python train.py --model="image super-resolution model" --dataset="seven-segment displays showing three digits" --train_examples=48750 --image_size=32 --crop_scale_min=1 --horizontal_flip=false --rotation_deg=5 --color_jitter=0.2 --task="super_resolution" --loss="l1" --scale=4 --arch="unet" --norm="groupnorm" --activation="gelu" --weight_standardization=false --channel_attention="se" --widths=[96, 192, 384] --blocks_per_level=2 --block="basic" --dropout=0.05 --attention=false --upsampling="nearest_conv" --init="trunc_normal_002" --residual_init="none" --optimizer="soap" --beta2=0.999 --lr=0.0038 --beta1=0.9 --shampoo_beta=0.999 --eps=1e-08 --precondition_frequency=25 --max_precond_dim=1024 --merge_dims=false --one_sided=false --adamw_lr_other_params=0.0023 --adaptive_grad_clip=0.1 --steps=8600 --batch_size=128 --epochs=22.6 --lr_schedule="linear" --final_lr_fraction=0 --warmup_steps=430 --weight_decay=0.1 --adamw_weight_decay_other_params=0
Rows from block 2 of a small image super-resolution model, named by matrix and row number. Rows with one number belong to one channel. Each number is 50 + 12 x the weight over its row's rms, rounded and kept within 0 to 99. All counts start at 0.
After each channel's rows are labels from the 100 images, of 14976, where the channel reaches its highest value: "peak on" is the class under the peak; "strongest on" is what is common among them. Only what is clearly more common there than usual is listed. The data: seven-segment displays showing three digits.
# convs0: first 3x3 conv (model.enc.1.0.convs.0.weight, 192x192x3x3, each kernel summed), inputs 64-127
# convs1: second 3x3 conv (model.enc.1.0.convs.1.weight, 192x192x3x3, transposed, each kernel summed), outputs 64-127

convs0.87:79 44 27 61 61 34 45 51 45 35 63 39 35 67 54 56 57 56 56 33 49 34 55 67 50 54 54 39 58 41 62 65 40 58 55 72 65 44 64 52 53 82 48 36 55 63 67 63 57 59 49 59 46 73 50 66 38 47 51 43 46 38 69 56
convs1.87:38 57 53 69 33 49 48 53 50 55 36 70 57 20 38 44 60 47 38 58 43 70 51 35 45 23 56 54 62 35 66 30 45 33 48 37 47 37 57 49 45 17 38 99 36 42 48 42 48 53 36 46 56 59 47 51 53 40 65 79 46 43 32 72
peak on: lit segment
strongest on: glare

convs0.141:49 46 61 52 68 60 58 53 47 30 35 52 70 59 54 48 54 37 35 56 57 58 51 54 60 48 34 38 45 52 61 60 52 63 60 55 60 72 38 53 62 73 50 79 49 60 54 64 75 57 67 56 69 51 57 75 58 52 48 24 61 67 38 59
convs1.141:41 37 52 38 28 65 46 61 49 71 41 53 43 43 56 38 47 70 55 50 54 32 40 38 42 36 75 63 30 47 45 31 41 61 40 35 58 39 57 47 48 43 43 40 58 50 56 34 50 30 43 57 41 56 52 39 29 31 61 73 29 41 47 51
peak on: lit segment
strongest on: the digit 1; third digit: 1

convs0.90:83 51 55 82 46 53 52 50 48 46 59 59 61 52 64 73 56 77 61 29 63 64 57 48 37 61 54 52 59 69 60 69 56 49 33 48 39 49 45 42 68 71 38 60 59 50 49 58 55 60 57 51 53 64 58 57 38 56 26 59 63 36 42 35
convs1.90:14 38 41 43 55 42 45 43 48 57 44 40 53 48 46 55 46 34 49 42 41 42 37 57 59 36 54 49 47 53 41 40 46 29 49 67 81 62 52 70 33 56 60 62 43 62 54 55 58 55 46 59 49 41 50 43 60 55 52 38 53 58 39 52
peak on: screen
strongest on: the digit 7; white glow; second digit: 7; first digit: 8

convs0.4:62 40 35 56 33 54 43 50 48 33 54 42 54 52 34 51 46 59 57 49 43 28 33 46 40 61 62 57 35 41 36 53 62 54 34 59 54 45 36 41 55 42 48 61 37 54 56 35 25 60 48 43 43 50 47 57 57 47 64 58 71 52 45 53
convs1.4:45 68 42 44 54 48 51 43 36 58 32 64 37 64 46 63 58 45 49 37 57 63 36 48 53 53 32 60 57 29 67 46 37 55 23 47 50 62 42 51 51 73 41 46 51 40 45 59 22 45 54 43 37 62 84 46 32 35 54 64 47 27 66 60
peak on: screen
strongest on: dark on pale

convs0.63:44 44 66 40 68 64 56 70 49 45 31 47 63 33 42 43 59 47 55 60 29 38 47 53 33 56 46 40 36 42 40 28 39 28 60 61 38 46 54 63 56 49 33 48 43 61 38 75 58 34 52 30 55 55 21 65 63 56 66 55 54 50 38 54
convs1.63:99 58 57 51 44 63 50 38 34 61 48 46 58 57 59 32 55 64 61 47 57 52 47 45 56 53 38 59 41 37 57 71 56 51 30 37 49 48 59 21 42 37 55 50 46 66 62 25 55 57 56 56 35 33 57 51 39 61 30 50 63 43 67 50
peak on: surround
strongest on: dark on pale

convs0.168:40 57 51 05 51 57 47 43 51 33 39 46 40 52 28 33 35 57 54 44 51 55 43 51 48 54 49 40 60 45 29 41 57 62 59 50 46 43 49 40 35 37 50 38 50 55 34 25 26 58 59 62 52 52 49 34 35 33 64 72 41 61 68 51
convs1.168:59 65 43 57 46 56 68 50 41 57 45 31 36 36 57 59 38 42 42 74 56 45 56 45 44 71 46 63 45 84 66 54 71 46 45 37 52 71 41 68 54 68 33 57 46 45 49 50 39 46 55 43 55 55 70 48 49 58 30 44 45 18 23 51
peak on: lit segment
strongest on: dark on pale

convs0.142:48 33 61 58 50 63 48 47 54 55 35 36 54 45 34 45 29 60 55 49 55 48 32 45 61 39 50 65 35 25 45 49 58 44 36 34 37 52 46 45 53 40 64 38 46 57 56 24 62 46 63 68 48 61 08 41 47 31 44 43 49 14 45 48
convs1.142:29 48 54 68 50 40 43 39 50 24 66 39 46 47 67 37 56 61 44 26 67 53 61 48 38 43 56 38 59 75 40 41 70 52 65 49 83 52 51 53 55 49 39 63 62 71 60 59 73 71 50 42 62 53 63 52 46 60 56 50 61 77 59 69
peak on: screen
strongest on: dark on pale

convs0.93:41 33 52 57 46 50 56 50 43 57 50 25 59 26 49 40 45 41 44 46 36 45 60 56 38 50 19 41 55 60 59 53 54 49 79 53 37 56 53 51 37 48 45 32 47 58 60 56 59 14 63 59 63 36 54 47 49 38 31 55 50 41 41 55
convs1.93:49 78 55 36 53 67 45 53 56 54 56 68 36 34 52 69 57 61 67 47 54 57 55 42 54 47 71 76 45 46 36 46 65 62 40 36 53 45 57 45 41 33 59 99 35 52 28 55 48 40 46 68 58 50 64 57 41 23 61 50 33 66 42 56
peak on: screen
strongest on: dark on pale

convs0.101:43 46 37 44 66 65 50 39 46 34 59 34 61 42 47 58 64 41 48 32 50 44 47 43 45 55 57 37 55 70 56 61 47 39 44 70 39 39 58 51 62 60 41 70 42 61 54 47 54 46 54 53 36 68 51 32 54 41 59 51 59 40 55 51
convs1.101:48 36 49 57 40 57 48 54 75 57 46 62 61 47 49 56 40 67 53 34 55 38 52 76 54 54 37 44 74 59 45 41 43 48 66 44 62 53 46 42 38 42 52 19 68 31 51 54 45 51 40 47 39 38 47 51 34 67 36 58 39 45 53 46
peak on: screen
strongest on: blue glow; amber glow

convs0.174:66 53 52 52 39 55 29 47 17 50 52 38 48 54 50 37 37 43 49 39 48 50 33 66 46 47 28 35 48 43 61 44 57 41 69 47 41 56 37 48 33 66 62 51 71 48 44 52 61 16 53 67 64 64 62 46 35 41 30 46 61 58 52 47
convs1.174:37 47 42 39 72 47 53 51 53 51 38 55 63 33 60 56 51 55 47 55 43 57 57 53 44 62 48 68 57 36 39 53 80 52 47 68 78 55 59 63 43 52 58 71 62 64 46 63 65 63 26 45 60 61 55 61 49 56 57 41 41 44 49 57
peak on: screen
strongest on: dark on pale; glare

convs0.79:72 48 65 59 47 46 53 33 49 27 49 56 59 59 61 49 54 60 60 61 83 58 63 76 48 42 42 56 33 58 56 68 73 60 61 64 75 64 33 70 63 58 32 56 59 54 60 52 62 62 53 57 44 56 46 71 46 51 42 44 47 62 67 53
convs1.79:34 47 42 37 36 80 45 57 45 58 32 64 71 44 47 38 33 63 63 47 31 50 31 22 49 41 52 44 55 70 51 45 29 43 70 41 43 44 50 67 35 46 91 44 64 49 42 46 42 36 59 54 51 38 84 44 58 43 58 48 69 41 52 45
peak on: screen
strongest on: white glow; the digit 7

convs0.33:58 48 72 45 45 38 61 43 65 51 54 73 48 42 65 52 31 48 39 93 37 59 43 33 39 44 59 66 39 11 29 45 58 60 53 63 65 55 40 67 47 43 64 46 52 48 62 56 43 59 65 37 57 62 53 72 61 53 50 48 41 62 49 49
convs1.33:77 39 49 51 40 33 43 48 44 38 38 40 49 49 38 52 70 57 46 30 49 40 60 54 55 52 52 50 56 76 67 61 51 53 65 61 42 53 47 46 38 44 49 41 48 48 36 78 38 46 44 82 35 48 52 54 33 76 53 45 56 50 72 62
peak on: lit segment
strongest on: glare; amber glow

convs0.167:68 44 55 54 38 62 39 54 26 45 38 46 48 43 52 47 33 41 40 74 42 38 58 44 34 49 45 52 56 49 47 45 55 43 58 50 50 44 44 53 77 41 48 31 50 49 56 46 21 49 37 35 51 50 51 80 59 58 43 56 39 40 69 43
convs1.167:40 50 52 61 42 46 63 63 59 53 60 46 55 69 43 56 45 30 45 54 43 55 44 57 59 43 53 48 35 44 41 46 39 36 48 58 52 58 44 50 36 63 58 84 46 42 46 40 69 43 58 43 57 59 31 13 74 54 56 72 55 51 53 43
peak on: surround
strongest on: dark on pale

convs0.11:59 66 29 47 45 53 42 56 33 45 41 43 40 42 46 41 62 65 69 50 54 52 35 68 39 52 49 50 64 34 43 48 61 44 41 56 44 62 44 53 51 62 79 73 41 46 56 43 48 55 46 61 58 59 37 46 48 66 61 47 57 29 37 43
convs1.11:22 63 36 42 52 50 51 50 66 45 38 49 58 57 57 64 21 47 41 31 59 55 51 31 61 50 44 45 39 41 71 49 35 41 50 52 59 47 38 51 42 48 40 50 45 73 63 48 58 31 35 63 51 56 35 61 50 46 54 72 62 72 57 73
peak on: screen
strongest on: white glow

convs0.32:28 32 57 54 54 36 43 65 52 60 44 60 58 43 41 67 41 37 43 48 39 64 59 58 56 56 41 49 35 57 63 50 57 53 43 43 57 48 56 64 49 32 36 50 54 53 49 61 38 21 62 47 40 48 44 37 57 70 33 56 67 45 45 45
convs1.32:76 35 47 40 31 61 55 31 60 47 39 58 76 55 43 52 44 66 55 56 43 36 37 51 42 32 49 45 79 63 61 63 45 61 65 65 32 28 50 60 48 42 47 45 55 44 78 36 51 66 54 60 36 66 45 70 40 49 54 40 35 58 62 60
peak on: surround
strongest on: red glow

convs0.177:37 62 51 19 34 54 47 47 46 55 57 71 45 44 47 72 54 55 62 27 55 59 34 57 50 41 37 49 38 52 50 51 45 60 57 53 59 40 39 57 47 41 54 43 41 66 26 43 33 42 68 45 27 42 57 21 35 53 47 46 47 64 40 45
convs1.177:57 38 56 50 60 44 66 50 50 49 20 47 66 55 58 47 47 57 39 55 40 54 57 60 58 74 60 42 57 55 61 85 64 58 60 49 57 61 56 32 49 53 46 47 46 46 56 48 51 53 31 50 70 38 45 66 47 47 32 49 57 35 42 78
peak on: surround
strongest on: dark on pale

convs0.1:63 44 52 52 45 36 56 46 47 52 66 40 39 34 40 49 45 51 44 26 54 43 95 72 33 48 61 61 51 65 54 36 47 39 48 45 40 26 45 39 40 69 53 57 41 61 38 40 52 25 56 42 44 60 48 39 48 53 61 43 55 43 68 57
convs1.1:48 71 36 45 59 66 39 54 45 41 41 40 50 45 64 51 41 40 54 38 35 42 25 46 56 52 44 38 32 51 43 58 25 45 54 52 57 59 43 58 53 35 68 22 52 49 53 41 74 67 67 59 38 46 62 46 56 50 58 59 64 49 50 54
peak on: screen
strongest on: white glow

convs0.95:41 29 57 39 71 46 54 57 53 41 49 39 36 54 26 44 14 37 28 35 49 32 45 59 48 38 60 24 45 50 46 38 46 37 54 53 46 41 47 52 24 56 43 36 56 62 42 51 58 51 46 58 61 70 43 65 53 54 48 51 40 41 42 72
convs1.95:39 56 37 46 43 55 52 42 40 55 59 50 67 61 70 52 85 49 53 91 43 45 42 45 51 50 55 67 52 45 63 57 47 43 35 46 49 50 38 55 37 48 48 66 55 51 44 46 62 49 33 42 55 35 65 38 36 61 50 36 51 47 54 49
peak on: surround
strongest on: dark on pale

convs0.144:71 61 62 38 59 59 56 44 52 42 62 82 43 32 35 51 52 35 30 56 45 52 50 51 50 52 62 59 45 41 37 43 34 56 48 75 55 53 51 57 75 53 55 81 42 53 62 51 41 62 50 35 44 50 52 35 47 35 49 47 62 42 60 42
convs1.144:38 47 47 46 51 47 54 52 54 48 54 29 52 50 79 58 51 44 54 34 65 38 45 68 43 51 28 55 30 38 48 67 72 65 44 58 50 43 50 41 53 46 39 32 52 69 57 58 69 55 52 40 45 62 49 49 46 80 60 37 28 42 40 58
peak on: screen
strongest on: amber glow; third digit: 1

convs0.7:45 53 38 44 45 63 64 70 78 47 44 38 26 36 62 55 92 63 47 52 34 62 40 55 21 55 58 57 48 51 50 49 32 55 53 57 30 39 68 35 62 42 58 80 41 56 41 47 34 62 62 48 33 46 61 38 49 57 56 56 60 38 64 48
convs1.7:45 72 49 49 39 62 35 54 32 53 35 53 55 67 49 53 41 43 58 62 53 47 63 64 70 56 45 55 47 34 39 56 53 48 47 51 76 68 44 52 70 47 45 32 62 36 63 49 56 48 41 48 38 44 54 57 46 37 37 34 61 56 45 47
peak on: screen
strongest on: the digit 9; red glow; third digit: 5; third digit: 9